From a checkpoint of a small model that answers yes/no questions on an image's attributes: fusion encoder num experts 16, normuon at rate 0.0048.
Rows from block 6 of the image encoder of a small model that answers yes/no questions on an image's attributes, named by matrix and row number. Each number is 128 + 24 x the weight over its row's rms, rounded and kept within 0 to 255. All counts start at 0.
After each channel's rows are labels from the 100 images, of 14848, where the channel reaches its highest value: "top examples" is what is common among them. Only what is clearly more common there than usual is listed. The data: larger renderings of crowded toy scenes.
# pw: pointwise conv (encoder.blocks.6.pw.weight, 256x256x1x1), inputs 0-255

pw.6 [142 121 147 144 163 116 186 116 128 108 118  59 142 127 128 117 153 159 131 109 115 126 107 127 161 182 176 184 138 121  77 150 158 138 118 112 152 132 111 132 121 117 126  97 166 146 176 115 108 174  98 128 142 134 143 109 155 136 174  92 156 145 148 120 103 121 153 120 143 117 111 127 120 104 180 130 146 136 114 137 137 159 107  97  97 139 135 135 163 120 132 124 117 133  85 143 147 147 118 127  94 131  77 129 142 150 139 155 110  98 156 116 114 116  78 127 153 157 102 123 116  93 127 141 112 145 103 133 167 153 132 125 136 122 111 121 128  97 136 133 130 155 134 145 154  85 122 153 149 157 138 129 125 115 129  87 184 113 139 112 115 125 142  96 123  92 137  93 132 130 148 167 116 143 158 138 100  99 119 116 169 129 132  87 176 120 142 163 142 145 111 142 130 117 110  95 117 147 177 109 178 102 112 154  80  96  93 115 143 123 155 145 182 132 144 128 108 155 151 162  97 148 120 164 172 105 142 109  93 119 104 162 144  99 150  86 128  93 148 102 126 169  82 149 107 103 114 140 113 127 116 128 139 121 113 145]
top examples: pink object; its colour: pink

pw.75 [162 117  89 159 100 111 139 146 148 106 104 118 135 131 137 137 127 136 132  91 129  84 167 157 206 144 154 140 149 110  80 126  96 121 108 176 121 158 176 147 128  92 130 118 169  96  76 129 131 108 153 143 142 140 121 140 112 131 111 101 123  87 177 154 117 124 129 138 142 138  86 157 165 147  99 137  95 153 127 121  98 134 151 133 124 118 130 115 130 109 110 127 186 145 114 101 123 135  96 158  90 139 136 131 122 140 123 104 130 129 114 121 131 118 102 138 117 103 106  81 150 107  94 146 109 123 101 116 142 112 117 133 118 135 130  97 121 111 127  90 128 114 162 134 117 135 141 158 140 146 141 142  68 106 125 112 121  82  87 119 156 104 118 113 156 162  67 176  87 161 172 170 130 143 113 119 142 156 129 128 152 105 157 123 100 124  87 104 109 132 115 131 127 141 138 102  94 127 123 148  97  94 126 134  98 125 142 113 163 162  66 114 120 126 107 131  91  79 104 157 143 160 131 114 127  39 128 124 135 129 113 143 128 149 124 153 147 115 141 133 124 140 128 149  84  77 143 130 108 152 147 128 132 114 136 127]
top examples: pink object; its colour: pink

pw.93 [ 96 107 109 104 120 117 112 111 116 132 149 172 115 139 153 120 129 119 156 127  99 133 111 130 136 100 117 105 122  68 152 134 127 140  85 175  93 110 111 117 135 133 129 121 115  93 140 104  89 130 180  86 128 121 154 102  67 150 119 128 142 117  96 134 129 138 136  86 153 101 114 174 154 123 170 138 142 147 103 101 181 108 120 112 119 138  85  86 148 108 135 144  96 147 147 161 160 120 119  95 103 163  93  95 121 106 102  85 135 158 162 145  89 106 133 101 120 104 121 202 143 141 120 133 112 110 103 156 118  93 123 114 173 125 135 123 140  79 136 181 143 143 111 115 118 150 131 162 183 166 109 104 125 111 128  91 128 135 107  98 125 148 146 151 107 116 126 113 135  86 112 109 123 134 136 127 131 114 124 118 127 129 124 134 122 176 134  99 105 137 111  96 136 132 135 147 103 177 131 162 176 126 132 103  95 137 109 109 165 123 152 151 147 118 154 111 129 107 115 101 104 196 128 150 108 193 127 150 108  97 135 120 122 143 111 130 126 129 125 154  94 154 153 133 144 110 127 135 113 147 152 128 141  76 107 153]
top examples: blue object; candle

pw.79 [122 124 132 156 154 122  90 112  85 146 105 117  87 110 116 132 137  83 130 108 147 138  89 107 106 132 123 144 119 142 154 134 135 136 103 111  85 133 113 138  94 108 119 153 126  93 112 113 152  89 106 114 115 164 125  98 110 135  63 145 142 168 151 109 104 163 199 151 154  90 119 118 178 159  95 175 117 168  90 145  96 118  95 152  97 161 118 154  54 133 126 154 108 119 117 126 160 107 131 121 106 120 118 103 102 138  78  91 127 107 133 117 123 122 175 136 102 117 120 111 128 119  91 171 114 151  87 127 132 143 143 148 132 127 185 129 135 115 167 110 137 112 114 151 125 119 158 131 118 123 131 143 139 133  98 154 106 119 159 139 174 106 101 136 130 130 108 115 132  83 152 167 124 109  93 101  79 147 136 100 103 150 128 159  99 147 145  89 125 108 131 123 119 138 134 142 136 116 129  56 144 123 136  87 172 101 114 157 114 111 122 157 129 129 130 132 126 112 117 130  87 145 114  85  95 165 124 109 132 153 137 129 134 166 131 130 147 135  94 134  90 131 112  95 157 139 113 156 108 104 131 130  99 122 160 127]
top examples: green object

pw.161 [132 141 116 151 162 121 167 103 121 122 144 148  78 163 123 152 154  90 106 118 127 141 147 147 115 105 119 171 137  56 130 116 131 130 127 131 176 146  94 143 126 123 138 140  80 132 121 146 125 161 145 116 109 114 115 139 142 128 167 129 146 122 142 159 121 117 110 115 150 149 112 106 100 140 135 138 125 135 122  95  93 142  99 110 123 107 135 102 159  90 114 181 154  80  99 170 147 104 142 112 150 154 148 118 147 149 146 103 140 123 122 148 146 154 125 117 119 137 110 137 137 154 105 139 121 107 132 161  94 147 122 161 135  90 132 133 167 183 145 168 135 125 128 123  83 161 128 118  79 149 108  92 115 142 128 121 110 109 114 117 170 119 172 118 158 131 153 148 128 138 122 207 112 142 148 133 136 150 109  84 107  81 121 101 144 149 170 150 131 108 114 151 101 111 142 183 102 128 159  95 186 103 134 112  98  81 121 124 106 121 167 120 110 131 145 144 144 138 148 101 162 116  98 159 123 118  68 163  86 152 100 110 148 148 116  98 107 131 134 147 109 129 140 150  94 142 110 142 110  84 140 111 162  96 139 126]
top examples: pink object; its colour: pink

pw.140 [144  94 133 123 128 105 166 140 116 103 143 155 117 157 163 114 123 162  99 171 123  95 101 135 116 124 118 142  82 119 129 143 169  91 179 133 115 109  90 114 153 121 117 120 115 100 114 111 137 107 105 143 138 119 144 136 183 149 133 154 152 105 116 163 141  85 146 119 101 145 193 100 118 168  91 138 137 121  94 156 141 103 136 162 152 153 107 135 109  70 102 162 154 119 103 132  86 109 160 116 141 139 102  74 142 129 146 119 109 177 119 127 118 141 113 104  63 142 136 148 167 100 114 108 163 109 129 123  96 105 100  97 117 115 155 136 148 114 125 156 116 129 103 102 103 110 114 121 108 113 101 165 112 170 140 143  71 124  96 159 115 160 115 104  95 137 126 123 108 101 115 156 113 110 114  75 158 119 127 129 134 134 127 136 108 123 111  82 127 110 180 134 147 120 162 117 106 115 113 109  90 120 126  97 149 138 114 112 141 147 121 127 152 113 158 113 127  96 112 137 161 102 127 132 121 147 169 105 113 179 132 129 112  87 152 159 158 122 146 157 133 158 157 160 124 173  91 126 162 126 141 111 144 149 151 100]
top examples: teal object; its colour: teal

pw.174 [113 106 114 144 112 140 102 108  94 124 155 174 158 146  76 116 130 110  85  89 151 127 158 125 112 127 148 161 118 171 140 135 130 146 174 137 120 104 140 168 110 108 155 116 128 107 195 170 135 103 103 160 137 188 109 129 152 119 164 148 160 119 135 143  96 107  92 135 141 160 130 108 102 168  98 150 155 123 129  84  90 135 135 124 161 102 120 131 156 117 150 115 129 109  94 150 155 171 168 143 150  97 164 142 131 119 164 130 166 151 122 124  94  99 122 150 125 143 137 131 149  95 140 129 131 138 175 157 131 127  76 140 110 134 135 173 136 135 125 110 114 133 119 150 152  48 120 121  78 116 137 173 129 141 118 123 143 138 139 149 138 137 109 105 109  98  94 132 130 133 126 137 115 103 146 103 110 123 156 170 104 151 110 119 126 145 139 139 127 124 134 149 102 122 137 159 108 129 155 103 122 139 110 107 119  92 165 112 116 157  82 187 130 138 139 117 139  95 108 134 118 158 175 126 127 118 162  99 138 108 128 139  91  56 139 141 115 131  94 155  99 113 155 115  99 139 104 126 168 119 144 116 153 123 116 107]
top examples: teal object; its colour: teal

pw.152 [113  95 109 160 128 139 137 176 116 122 130 127 134 152 104 140 165 166 139 137 125 114 141 119  74 170 125 111 103 111 117 131  95 120 145 128 143  89 110 129 122 101 118 158 126 128 106 181 125 153 106 216 129 152 103 142 114 137 181 137 143 149 107 142 116 118 128 107 129 177 133 129  96 139  76 168 151  97 158 130 154 108 133 109 123 105 149 110 151  99 124 163 173 132 128 127 129 133  87 107  98 125 156 151 147 158 191 112 149 117 110 119  85 109 151 143 134 112 104 156  91 143 104 149 122 135 103 128 122 117 111 135 119 115 117 138 152 104 140 125 123 137  90 152  88 129  84 131 138 136 151 121 110 113 160 138 136  89 120 129 172 113 119 164 138 135 192 158 154 132 159 181 172 121 167 158 106 143 128 142 133 119 113 137 110 130 121 132 121 129  98 157 120 104 144 131 125 116 157 124 125  90  65 180 125 122 115 141  93 102  67  80 139 128 155 141 114 119 149  95 118 169  96 123 121 139 105 119 124 108 125 179 148 119 112 139 134 141 115  93 153 112 128  98 115 138 109 128 150 110 106 105 166 138 163 134]
top examples: its colour: pink

pw.97 [158 140 158 173 162 141 120 105 108 139 110  83 163 158 139 107 149 154 104 194 129 161 174 105 156 143 120 155 159 147 107 152  96  87 107 109 157 112  93 141 122 131 103 138 127 155 158 125 134 108 144 147 179 123  95 121 109 132 142 128 149 119 139 163 101 100  89 103 113 132 130 125 103 138 109 142 129 117 111 158  77 121 128 118 130 123 167 132 115 131 155 104  88 121 155 174 124 130 140 150 113 166 124 154 119 166 115 112 133 110 145 125 131 158 127 123 118 105 127 142 114 166 100 207 148 145 101 129  92  84 175 162 129 128  98 117 120  92 168 126 126 172 124 140 146 100 135 102 146 141 128 161 150 169 105  89 110 104 137 101  82 111  91 158 144 151 117 146 144 173  93 115 131 125 148 144 111 158 147  89 191 165 135 173 125 117 153 120 106  97 139 153 116 114 125  87 112 137 120  80 141 150  99 116 140  99 108 142  82 115 131 140 137 133 154 123 120 122 148 103 144 123 118 125 170 151 148 128 121 160 101 163 115 133 123 156 116 165 129 103 148 109 127 106 119 139  96 139 142 149 141  95 123 112 130 110]
top examples: teal object; its colour: teal

pw.198 [ 98  73  81 104 104 123 146 135 154 113  88 116 161 138 122 119 118  88 173 151 146 141 124  84 102 144 122 123 131  90 143 120  66 136 117  97 147 110 111 127 138  94 139 123 152 110 114 128 145 148 137 177 148  98 173  83 155 175 130 128  89 122 150 112  90 144 112 125 123 127 125 124 164 160  95 133 172 139  94 156 114 159 147 126 130 134 147 113 146 137 178 124 119 137 136 133 177 157 154 155 161 112 151 125 170 171 129 130 123 143 149 190  87 123  81 113 135 118 141 148  96 136 114 117 151  98 194  82 168 100 150 142  95 125 135 129 143 132 114  84  84 169 140 130 101 131 134 142 123 156 134 114 122  94 151 138 109 119  95 132 149 131 115 144 135 133 121 113 137 132 133 160 126 142 141 170  80 124 124 115  90 134 149 103 144 171 155 120 117 136 132 109 118 125 161 132 133 120 160 160 152 126 123 153 110 122  95 149 146 125 146 153  95 143 110 100 151 172 125 135 141 144 150 133 123 108 134 125 110 154 152 139 100 105 132 118 124 113 108  78 142  98  78 104 158 146 121 116  91 129 124 143 133 191 130 132]
top examples: pink object

pw.82 [150 121  94 137 139 115 125 125 124 113 127 176 145 132 148 114 148 108 107 129 130 105 156 158  95 123 156 117 149 115 144 167  86 123 148  75 184 119  91 105 143 144 138 124 114 143 113 132 136 175 132 132 158 145 120 108 119 129  90 123 180 129 153 100 107 133  99 145  91 118  99 163 126 105 127 208 108 172 169 117 131 120 154 154 110 168 107 114 148 110 144 125 102  71  99 119 107 127 148  94 124 104 138 122 117  95 122 105 157 143 123 149 120 113 121 115 200 105  87 159 147 121 108 139 116 134 105 116 144 137 137 158 150 175 164 149 133 143 108 170 131 120 149 127 123 120 126 121 126 127 105 129 150 146 145 140 144 153 117 154 121 142  93 133  97 111 104  97 105 107 135  93 153 155 123 140 125 114 103 136 142 158 120 123  93 124  91 116 127 141 188 155 118 133 103 137  75 139 151  89 150 123 185 130 129 141  66 138 139 181 141 111 152 101 120 144 155 139 124  80 173 117 110 167 147 100 146 158 155 135 133 133  94 132 121 139 122 107 126 176 160 142 139 122 147 124 143  90 112 115 144 136 109 128 172 159]
top examples: blue object

pw.89 [104 109 121 161 100 133  95 124 130 115 197 132 122 119 134 129 144 107 120 125 120 141 125 128 158 171 116  93 134 122 183  73 110 132 133  96 103 153 146 107 107 134  92 105 100 128 166 155 139 136 127 100  97 145 115 109 129 115  96 123 119 169 119 143 159  77 141 108 124 131 124 172 132 119 179 117 129 146 159 152 106 170 109 134 146 114 119 177  86 116 141 137 112 140 121 116  97 125 149 124 138 124  89 130 147 142 162 178  76 110 141  99 134 136 162 122 155 152 146 128  93 119 105 157  99 109 131 157 174 125 119 117 168 134 147 169 131 104 101 157 142 132 157 156 144 103 133 154  95  90 143 101 151 132 130 156 179 100  96 148 157 176 113 116 126 137 170  90 118 147 174 121 157 123 154 120 122 118 116 129 115 127 182  88 100 180 110  94 109 122 110 137 144 140 110 131 125 144 139 118 120 109 140  93 136 144 129  86 125 130 120 157 109 146 116 121 146 138 137  98 131 172 117  87  99 137 155 151 105 135 119 137  92  79 136 131 140 138 133 138 130 117 100  81 126 146 146 126  89 142 173 112  87 155 130  84]
top examples: green object

pw.12 [110 116 106 134 170 134 148  99  83 118 174 131 115 124 138 143 165 140 157  67 153 113 140  97 140 135 103 131  89 131 109 154 114 102  87  75 170  70 166 131 169 144 123 142 108 131 102 136  90 148 141 119  99 104 124 103 150  97 104 148 112 156 152 125 102 117 176 129 142 146 126 108 117 145 141 101  87 121 163 103  93 116 170 155 150 115 144  92 152 108 120 134 124 129 126 139 129 136 120 111 157 136 112 127 134 132 121  85 154 137  76 130 120 161 156 112 144 134 109 133 111 121 100 114 135  68 103  97 111 126 127 155 116 111 159 126 147 106 102  96 154 150 118 101 105 129 140 115 108 110 159 174  88 145 165 116 159  74 192 168 129 173 146 142 106 129 109 151 149 152 150 123 114 127 145 100 123 132 113 122 159 105 128 104 110 158 110  99 115 116 131 104  83 130 142 139 120 121 139 153  97  95 132 122 117 102 139 114 103 134 136  81 116 143 164 115 129 148 144 132 161 104 182 144 149 133 161 169  96 112 152 140  89 163 112 111 135 158 167 122 150 118 106 107 107 144 138 133 137 153 151 148 110  91 104 109]
top examples: teal object; its colour: teal

pw.217 [143  91  97 114  88 131 113 151 142 111 136 132  95 120 123 135 156 134 153 111 149 135 130 184 139  66 101 114 119 105 134 145 153 135 116  97 101 115 122  72 149  93 122 123 132 122 130 158 140 138 132 135  69 177 145 161 110 128 133 129 175 147 114 142 124 112 168 114 144 138 120 143 112 133 163  93 139 167 150 135 131 120 176 144 159  99 152 119 155 124 147 137 121 123 109  93 113 126 114 116 126 122 189 125  84 110 153 128 144 140 180 113 148 159 148 140 157 136 122 125 160 165 128 148 134 155 158 108 144 108 150 168 163 117 148 121 138 119 120 151 118 123 150 179 103 172 129 165 124 116 121 104 131 129 111 150 103 173 163  77 119 147 121 149  96 119  99 134 120  94 166 105 105 119 142 152 131 157 106 154  93  94 111 152 128 183 113 115  95  95 144 167 112 118 105 100 117  99 146 110 115 127 106 130 126 124 167 142 146 135 159 172  92 148 142 121 153 122 164 117  80  90 161 146 108 129  87 122 111 122 132 153 121  86 151 147 128 126 127 148 120 137  85 120 146 175 144 146 160 179 160 143 132 148 146 143]
top examples: green object; candle

pw.17 [ 88 109 136 138 122 116 172  97 134 102 149 168  85 144 120 151 172 118 133  93 113 126 148  97 145 144 128 120 112 102  84 136 127  91  98 134 111 118 120 139 133 130  84 144  72 100  79 119  94  87 199 135  87 102 139 112 153  84 136 122 140 114 154 133 132 122 145 108 164 154 155 155 133 133 127 109 121 121 130 115 131 143 187 134 122 147 157 151  92 117 178 124 151 159 133 133 169 136  90 119 131 148  75 144 112 135 130 130 125 122 153 125 111 109 137 136 148 125 142 162 136 105 126 101 139 159 125 161 102 118 136 105 155 128 101 175 178 128 146 150 122 131 108 136 118 117  92 139 181  95 131 103 126  82 117 132 141 141 137  97  89 134 125 164 133 150 128 144 155 130  94 164 168 163  95 105 120 104 135 175  96 142 113 113  91 132  80  99 106 143 109  98  96 110 161 127 114 156 103 193 150 131 112 129 141 118 126 130 134 127 122 159 141  79 140 112 133 155 120 125 130 150 133 125 110  88 134 138 122 132 152 147 129 103 144 116  72 132 164 122 174 140 155 110 109 137  84 135 130 152 107 105 140 132  98 139]
top examples: blue object; light from behind the scene; candle

pw.37 [159 102  94 116 133 118 172 124 135  99 121 124 106 129 152  97 107 109 184 160 112 129 196 117 147 148 159 142 132 133 144 155 126 100 144 149 113 104 102 115  88 146 153  95 126 113 179  84 128 145  99 167 136  92 117 100 134 135 139 141 160 143 129 110 107 114 105 128 103  93 133 136 114 154 152 162 115 163 114 150 134 114 137 107 122  98 168 149 168  92 177 154 132 104 114 116 139 111  90 101  99 160 125 128 141 159 147 106 110 111  97 168 136 131 120 100  71 157 120  88 136 138 128  74 156  97 112 111 145 132 118 117 142  98 128 104 163 132 125 127 170 106 131 111  87 133  94 136 106 147 168 124 118 118  86 114 140 139 123 106 114 144 150 111  99 120 130 145 162 117 133 125 133 163 150 157 124 117 101 120 110 164 160 145 148  88 131 135  89 160  75 109  77 150  82 151 107 115 181 140 126 135 115  76 136 135 145 145 172 129 110 123 161 122 124 123 159 120 122 116 100 123 126 139 102 105 125 114 110 178 173 117 146 115 144 140 141 137 163 112 124  92 108 127 101 100 113 111 121 123 112 115  80 108 144  93]
top examples: pink object; its colour: pink

pw.25 [102 129 164 132 133 100 114 160 112 122 117 179 130  84 124 133 142 132 119 127 167  84 110 134 111 145 159 109 135  87 139 166 126 112 165 149 104 137 104  84 129 140 174 105 137 112 100  84 161 103 135 147 118 149 159 137 134 130 150  79 169  99 126 131 119 137 149 148 162 133 106 137 164 138 128 135 115 129 123 158 170 115 121 162 141  94 136 139  95 173 163 111 165 173 124 145 123 123 124 133 150 119 127 131 150 116 162 165 138 128  98 167 119 122 131 138 169 119  99 166  80 104 120 137  92 127 132  89 119 129  59 171 136 107 104 114  92 116 127 127 101 155 133  93 152 126 146 107 106 144 112 120 108 129 115 131 140  88 129 164 122 100 120 145 150 156 122 186 118 134 126 135 155 128 114  96 121 140 121 114 106 150 150  93  84 127 143 130 104 113 133 103 191 149 141 126 179 138  98 160 180 103  91 131 143 147 115 162 139 103 101 104 156 120 114  75 128 160 141 110  92 106  95 140 149 139 168 133 125 165 116 119 150 101 136 113 179 115 119 138  93 106 117 141 150 140 146 107 107 137 103 114 141 146 163 139]
top examples: blue object

pw.165 [146 107 133 125 144 104  96 139 121 118 140 110 103 129  82 106 144 123  87 139 117 107 135 150 158 129 139 119  89 129 147 120 114  99 128 141 160 145 163 141  62 123 131 133 126 119 109 108 134 137 105  93 137 107 138 133 142 106 139  59 158 134  92 134 169  93 153 106 166 182 165 195 144 111 193 133 100 120 151 152 142 117 128 152 162 145 176 171 127 123 120 143  86 173 177  98 129 143 155 151 127 132  92 102 128  84 127 151 135 146 129 120 162 107 169 104 146 129 122 158 125  87 132 117 182 135 126 107 135 144 106 114  90 137 123 143 148 167 134 109  96 135 120 145 145 137 153 131 168  93 135  97 169 131 107 142 119 139 128 131 131 187 126 123 110 137 177 111 122  84 115 133 144 112 142 109 115 138 108 155 130 126 152 132 149 132 125  92 135 110 116 117 102 121 124 127 142 112 164 121 115 126 170  93 122 123 127 148 102 143 120 105 154  84 129  67 144 142 134 110 143 140  99 153 185 149 131 104 117 143 114 163  91 105 101 123 114 136  86 106 172 124 120 166 112 161 130 132 118 132 118 158 150 109 119 113]
top examples: teal object

pw.146 [ 89 105 147 140 156 113 118 166 130 159 118 122 132 153  81 131 149 126 141 126  77 124  83 157 142 143 114 123 126  91  95 166 172  80 121 154 128 126 162 138 139 105 159 116 103  68 155 151 125 117 154 127  89 141 129 118 130 147 122  83 134 147 113 103 140 107 148 159  99 123 111 112 137 150 134 123 111 112 100  92 140 148 158 162  71 131 116 113 136 144 147 129 113 127 168 150 166 112 115 131  89 168 161  99 134 134 142 119  92 103 177  89 100 117 130 115 123 136 134 141 127 126 120  93 111 180 132 116 138 124 142 109  96 135  90 138 141 128 104 148 184 168  97 145  85 119 153 129 131 148 106 133 167 127 102 145 139 126  81  99  90  93 144 125 164 129 160 165 164 125 118  75 144 142 105 123 124 122 176 106 162 130 135 120 162 144  89 118 145  99 103 123 165 143 127 133 120 132 117 119 122 147 100 151 134 116 104 127 127 139 170 120 131 168 136 111 103 147 118 113 129 103 149 105 155 177 121 160 144 132 156 180 124 151 106 183 129 151 124 146 122 131 154 167 147 143 164  75 136 118 134  94 120 141 141 133]
top examples: blue object

pw.62 [130 105 143 115 132 128 135 135 133 147 147 144 148 103 125 141  83 151 150  57  86 121 146 118 119 181 140 117 134 174 127 133 104 103 166  70  98 159 114 128 131 149 150 145 125 109 131 135  96 166 149 152 143 136 133 131 116 158 144 118 127 148 122 109 104 177 154 135 120 173  92  82 147 153 143 123 152 150 141 106 130 136 120 134 112 100 121 163 140 108 112 147 162 107  87 129 135 104  94 134 104  93 148 145 103  88 134 156 140 150 139 124 126 119 100 175 137  86 108 116 137 165 121 115 171 130 198 115 136 124 134 149 163 163  85 170 118 100 135 158 129 145 173 161 167  98 161 115 164 123 131 154 125  84 175  96 181 151 124 141 157 117 141 113 123 127 124 127 140 172 131 143 138 121 140 149 133 152 139 136 116 120 112 180 120 139 140 134 171 160 123 153 111  99 163  84 138 101 129 118 131  99 126 143 130 103 119 101 158 121 149 143 129 109 141 137 101 150 128  69 165 115 152  88 102  94 144 133  93 120 136 155 114  72 104 162 130 120 106 132 145 148 159 135 118 113 139 141 151 137 113 121 150 152 147 141]
top examples: green object

pw.151 [108 158 123 157 133 137 131 133 106 123 143 140 118 161 144 101 131 132 140 116 107  90 160 145 127 177 127 140 157 156 137  94 146 136 177 135 106 119  96  94 122 147  96 129  98 126  79 141 137 122 133 191  84  99 145 132 110 116  99 114 133 134 162 160 153  94 143 138 146 100 101 116 174 104  97 150 126 132 132 129 110 131 131 119 141 127 102 122 143 106 116 127 119 139 144 141 145 115 165 163 157  88 123 154 118 169 144 151 130 108 131 103 109 165 180 112 120 151  88 105 102 102  95 144 132  98 134 141 164 106 110 111 136 146 139 158 155  96 115 148 113 149 143  94 167 100 149 147 135 160 178 190 120 100  95 107 133 101 146 122 134 156  84 165 154 141 132 140 137 132 160 140 152 158 109 154 107  88 139 140 135 168 207 112 163 152 124 103 114  96 135  82  96 106 138 131 142 136 114  98 148 162 151 107  87 107 149 103 141 155  90 149 108 139 130  99 128 126 138 132 142 133 144 137  91 161 120 142 121 125 110  91 127 149 160 112 160 143  87 116 115 107 112 102 150 156  77 132 173 120 110 146 114 109 111 100]
top examples: its colour: pink

pw.168 [ 98 112  87 133 155 143 133 123 142 102 100 198 129 144  89 110 108 119 114  92  98 182 117 129 130 183 137 145  98 107 147 132 158 152 157 113 111 147 129  61 106 141 156 119 117 100 132 141 103  92 170 111 107 187 148 125 160 115  99 102 141 122 125 133 134 147 138  90 169 137  90 138 165 144 133 132 174 123 112 137 134 113  89 123 150 133 123 112  98 142  85 131 161 120 122 132 129 139 142 134 101 137 111 118 120 137 116 111 105 147 169 122 126 130 122 125 158 119 124 133  96  98 125 101 114 131 160  80 109 135 137 137 137 120 144 150 113 102 168 119 100  93  98 129 134 107 142 145  98 119 131 125 106  98 103 131 157 155 167 127 124 134 111 115 128 123  91 161 115 147 149 120 141 133 123 103 133  85  85 153 133 141 108 120 143 150 119  72 182 120  85 121 153  91 139 145 122 123 125 114 102 147 131 103 106 121 155 116  80 120 100 108 122  90 125  73 138 121  88 133 160 136 146 118 144 184 100 177 113 121 115 139 128 137  94 122 123 179 157 126 171 108 155  87 118 121 115 156  82 103 182 111 117 124 114 105]
top examples: blue object

pw.35 [116 145 141 123 122 122 100 141 158 169  96 135 140 118  83 144 110 125 133 116 146 138 151 164 103 154 137 107 119 107 149 103 133 117 122 140 199 138 133 103 154 118 126 131 110  95 125 141  90 152 133 107 111 161  90 169 136 105 107 118 127 148 119 119 149 123 135 149 148 126 119 144  99 139 101 110 164 148 143 117 142 143 163 137 133 114 140 106 126 107 149  92 105 142 150 133 140 137 115 110 105 170 141  94 102 164  98 110 144  88 122 166 180 135 143 127 144 138 123  98  97 127  97 116 114 124 104  94 100 113 119 163 162 138 140 124 156  77 142 156 107 139 128 126 126 113 133 107 107  97 103  87 116  57 127 109 141 111 144 142 124 157 125 114 117 139  72 174 117 128 104  98 138 138 128 169 130 133 118 116 117 146 117 151 136 176 119 113 137 162 139  78 105  74  98 137 102 111 145 213 100 136 131 141 108 152 146 144 147 106 177 111 101 144 174 100 123 108  88 148 146  71 106 124 158  86 119 140 112 145 138 126 116 121 114 128 161 157 103 147  85 123  91  71 140  86 139 126 157 146 130 139 124 121 157 159]
top examples: blue object

pw.156 [127 167 129 178 128 198 167 108 143  91 143 128 143 126 134 105 129  97  93 111 119 154 144 160 170 125 103 137 113 131 123 123 102 123  82 123 158 149 142 165 108 156 117 139 103 108 113 105 104 145 103 119 135 122 142 140 146 119 126 109 156 151  90  86 151 126 179 123 152  75 104 109 137 107 117 115 163 105 148 114 158 115 117 134 121 146 125 131 137 102 144 143 122 154 107 130 167  89 159 167  81 116 141 108 148 177 129 130  87 132 118 157 116 115 136 154 131  90 176 150 144 159 116 146 169 160  83 119 123 113 118 134 160 118 135 147 117 188 160  91 133 155 113 118 126 132 104  87 112 136  99  65 134  96 102  77 111 135 129 141  97 128  87 131 141 163 102 127 103 175  78 164 124 116  95 139 101 113 143  97 144 136 124 121 118 116 139 168 137 146  98 134 119 149 116 136 125 137  95  85 140 125 117  99 114 132 121 105  92 129  87 140 132 119 143 128 135  94 125 156 164 122 152 105 117  96 149 115 112 113 110 122 159 125 141 151 149 136 114 124  98 120 158 155 131 141 147  91  98 132 141 125  96 160 190 125]
top examples: green object; its colour: green

pw.244 [ 77 133 122 155 165  95 109  91 135 138 128 141 151 140 142 147 126 155  84 150 119 114 128 127 158 114 145 111 145 167 116 146 171 152 145 113 166 193 120 108 171 130 140 147 118 118 150 141 124 144 179 146 125 120 141 118 122  86 144 151 123 132 104 139 132  99 137 111 117 160 138 121 182 131 102 149 124 128 116 129 119 131 138 170 126 143 151 119  97  84 123 115 140 117 148 129 136 133 118  90 195 143 129 121 171  91 118 151 168 136 156 158 137 126 133 103  81 137  87 103 113 153 126 129 119 172 133 101 155  97 122 105 141 102 156 142 111 115 104 144 130 139 103 109 158 115 128  88  85 137 152 131  87 116 115 169 115 161 147 128 129 126 153 131 151 104 187 116 173 134 103 140 149 138 153  96  70 152 180 104 144 101 113  95 130 137 115  84 110 114 129 146 116 154 118 134 102 108 162 118 109 151 151  98 128  96 122 116 151 111 173 113 162 141 113 113 172 134  98 142 159 139 143 166  96 103 184  96 150  84 137 144 116 105 105 114 153 114 132 115 147 154 163 115 121  87 120 157 149 141 141 155 109 139 123 144]
top examples: yellow object

pw.115 [ 98 173 122 141 122 180 194 110 123 174 114 117 120 110  99  89 108 147 158 105 116 119 113  82 142 114 113  96 114 124 156 129 128 117 126 126 117 148 132 130 133 130 138 152 140 131 144 105 112 149 111 130 166 139 136 108 128 145 104 126 144 156 106 122 176 151 111 123 168 138 112  76 158 124 107 121 150 119 145 106 137 149 149  89 157 173 127 107 136 139 131 124 117  82 170 136  99 126 105 118 154 118 123  73 162 101 149 141 172 159 112 118 149 101 148 142 135 107 141 150 146 166 174 138 126 133 157 166 116 159 145 136 120 140 115  91 133 156 102 130 174 165 121 101 149 106 146  85 153 128 105 156  95 163 131 118 125 114  89 130 142 123 113  77 130 113 147 144 124 148 147  94 149 155 167 105  95 110 118 110 168 130 147 132 130 145 133 128  93 103 127 156 145 112 129 128 130  99 162 154 150 160 119 137  83 110  98 177 207  82 143 163 119 145 137  96 122 138 104 119 144 156 172 137 184 164 115 148 133 126 150 133 129 131 115 141 151 128 154 164 172 131 144 150 136 139 129  87 132 147 151 119 171 136 110 133]
top examples: pink object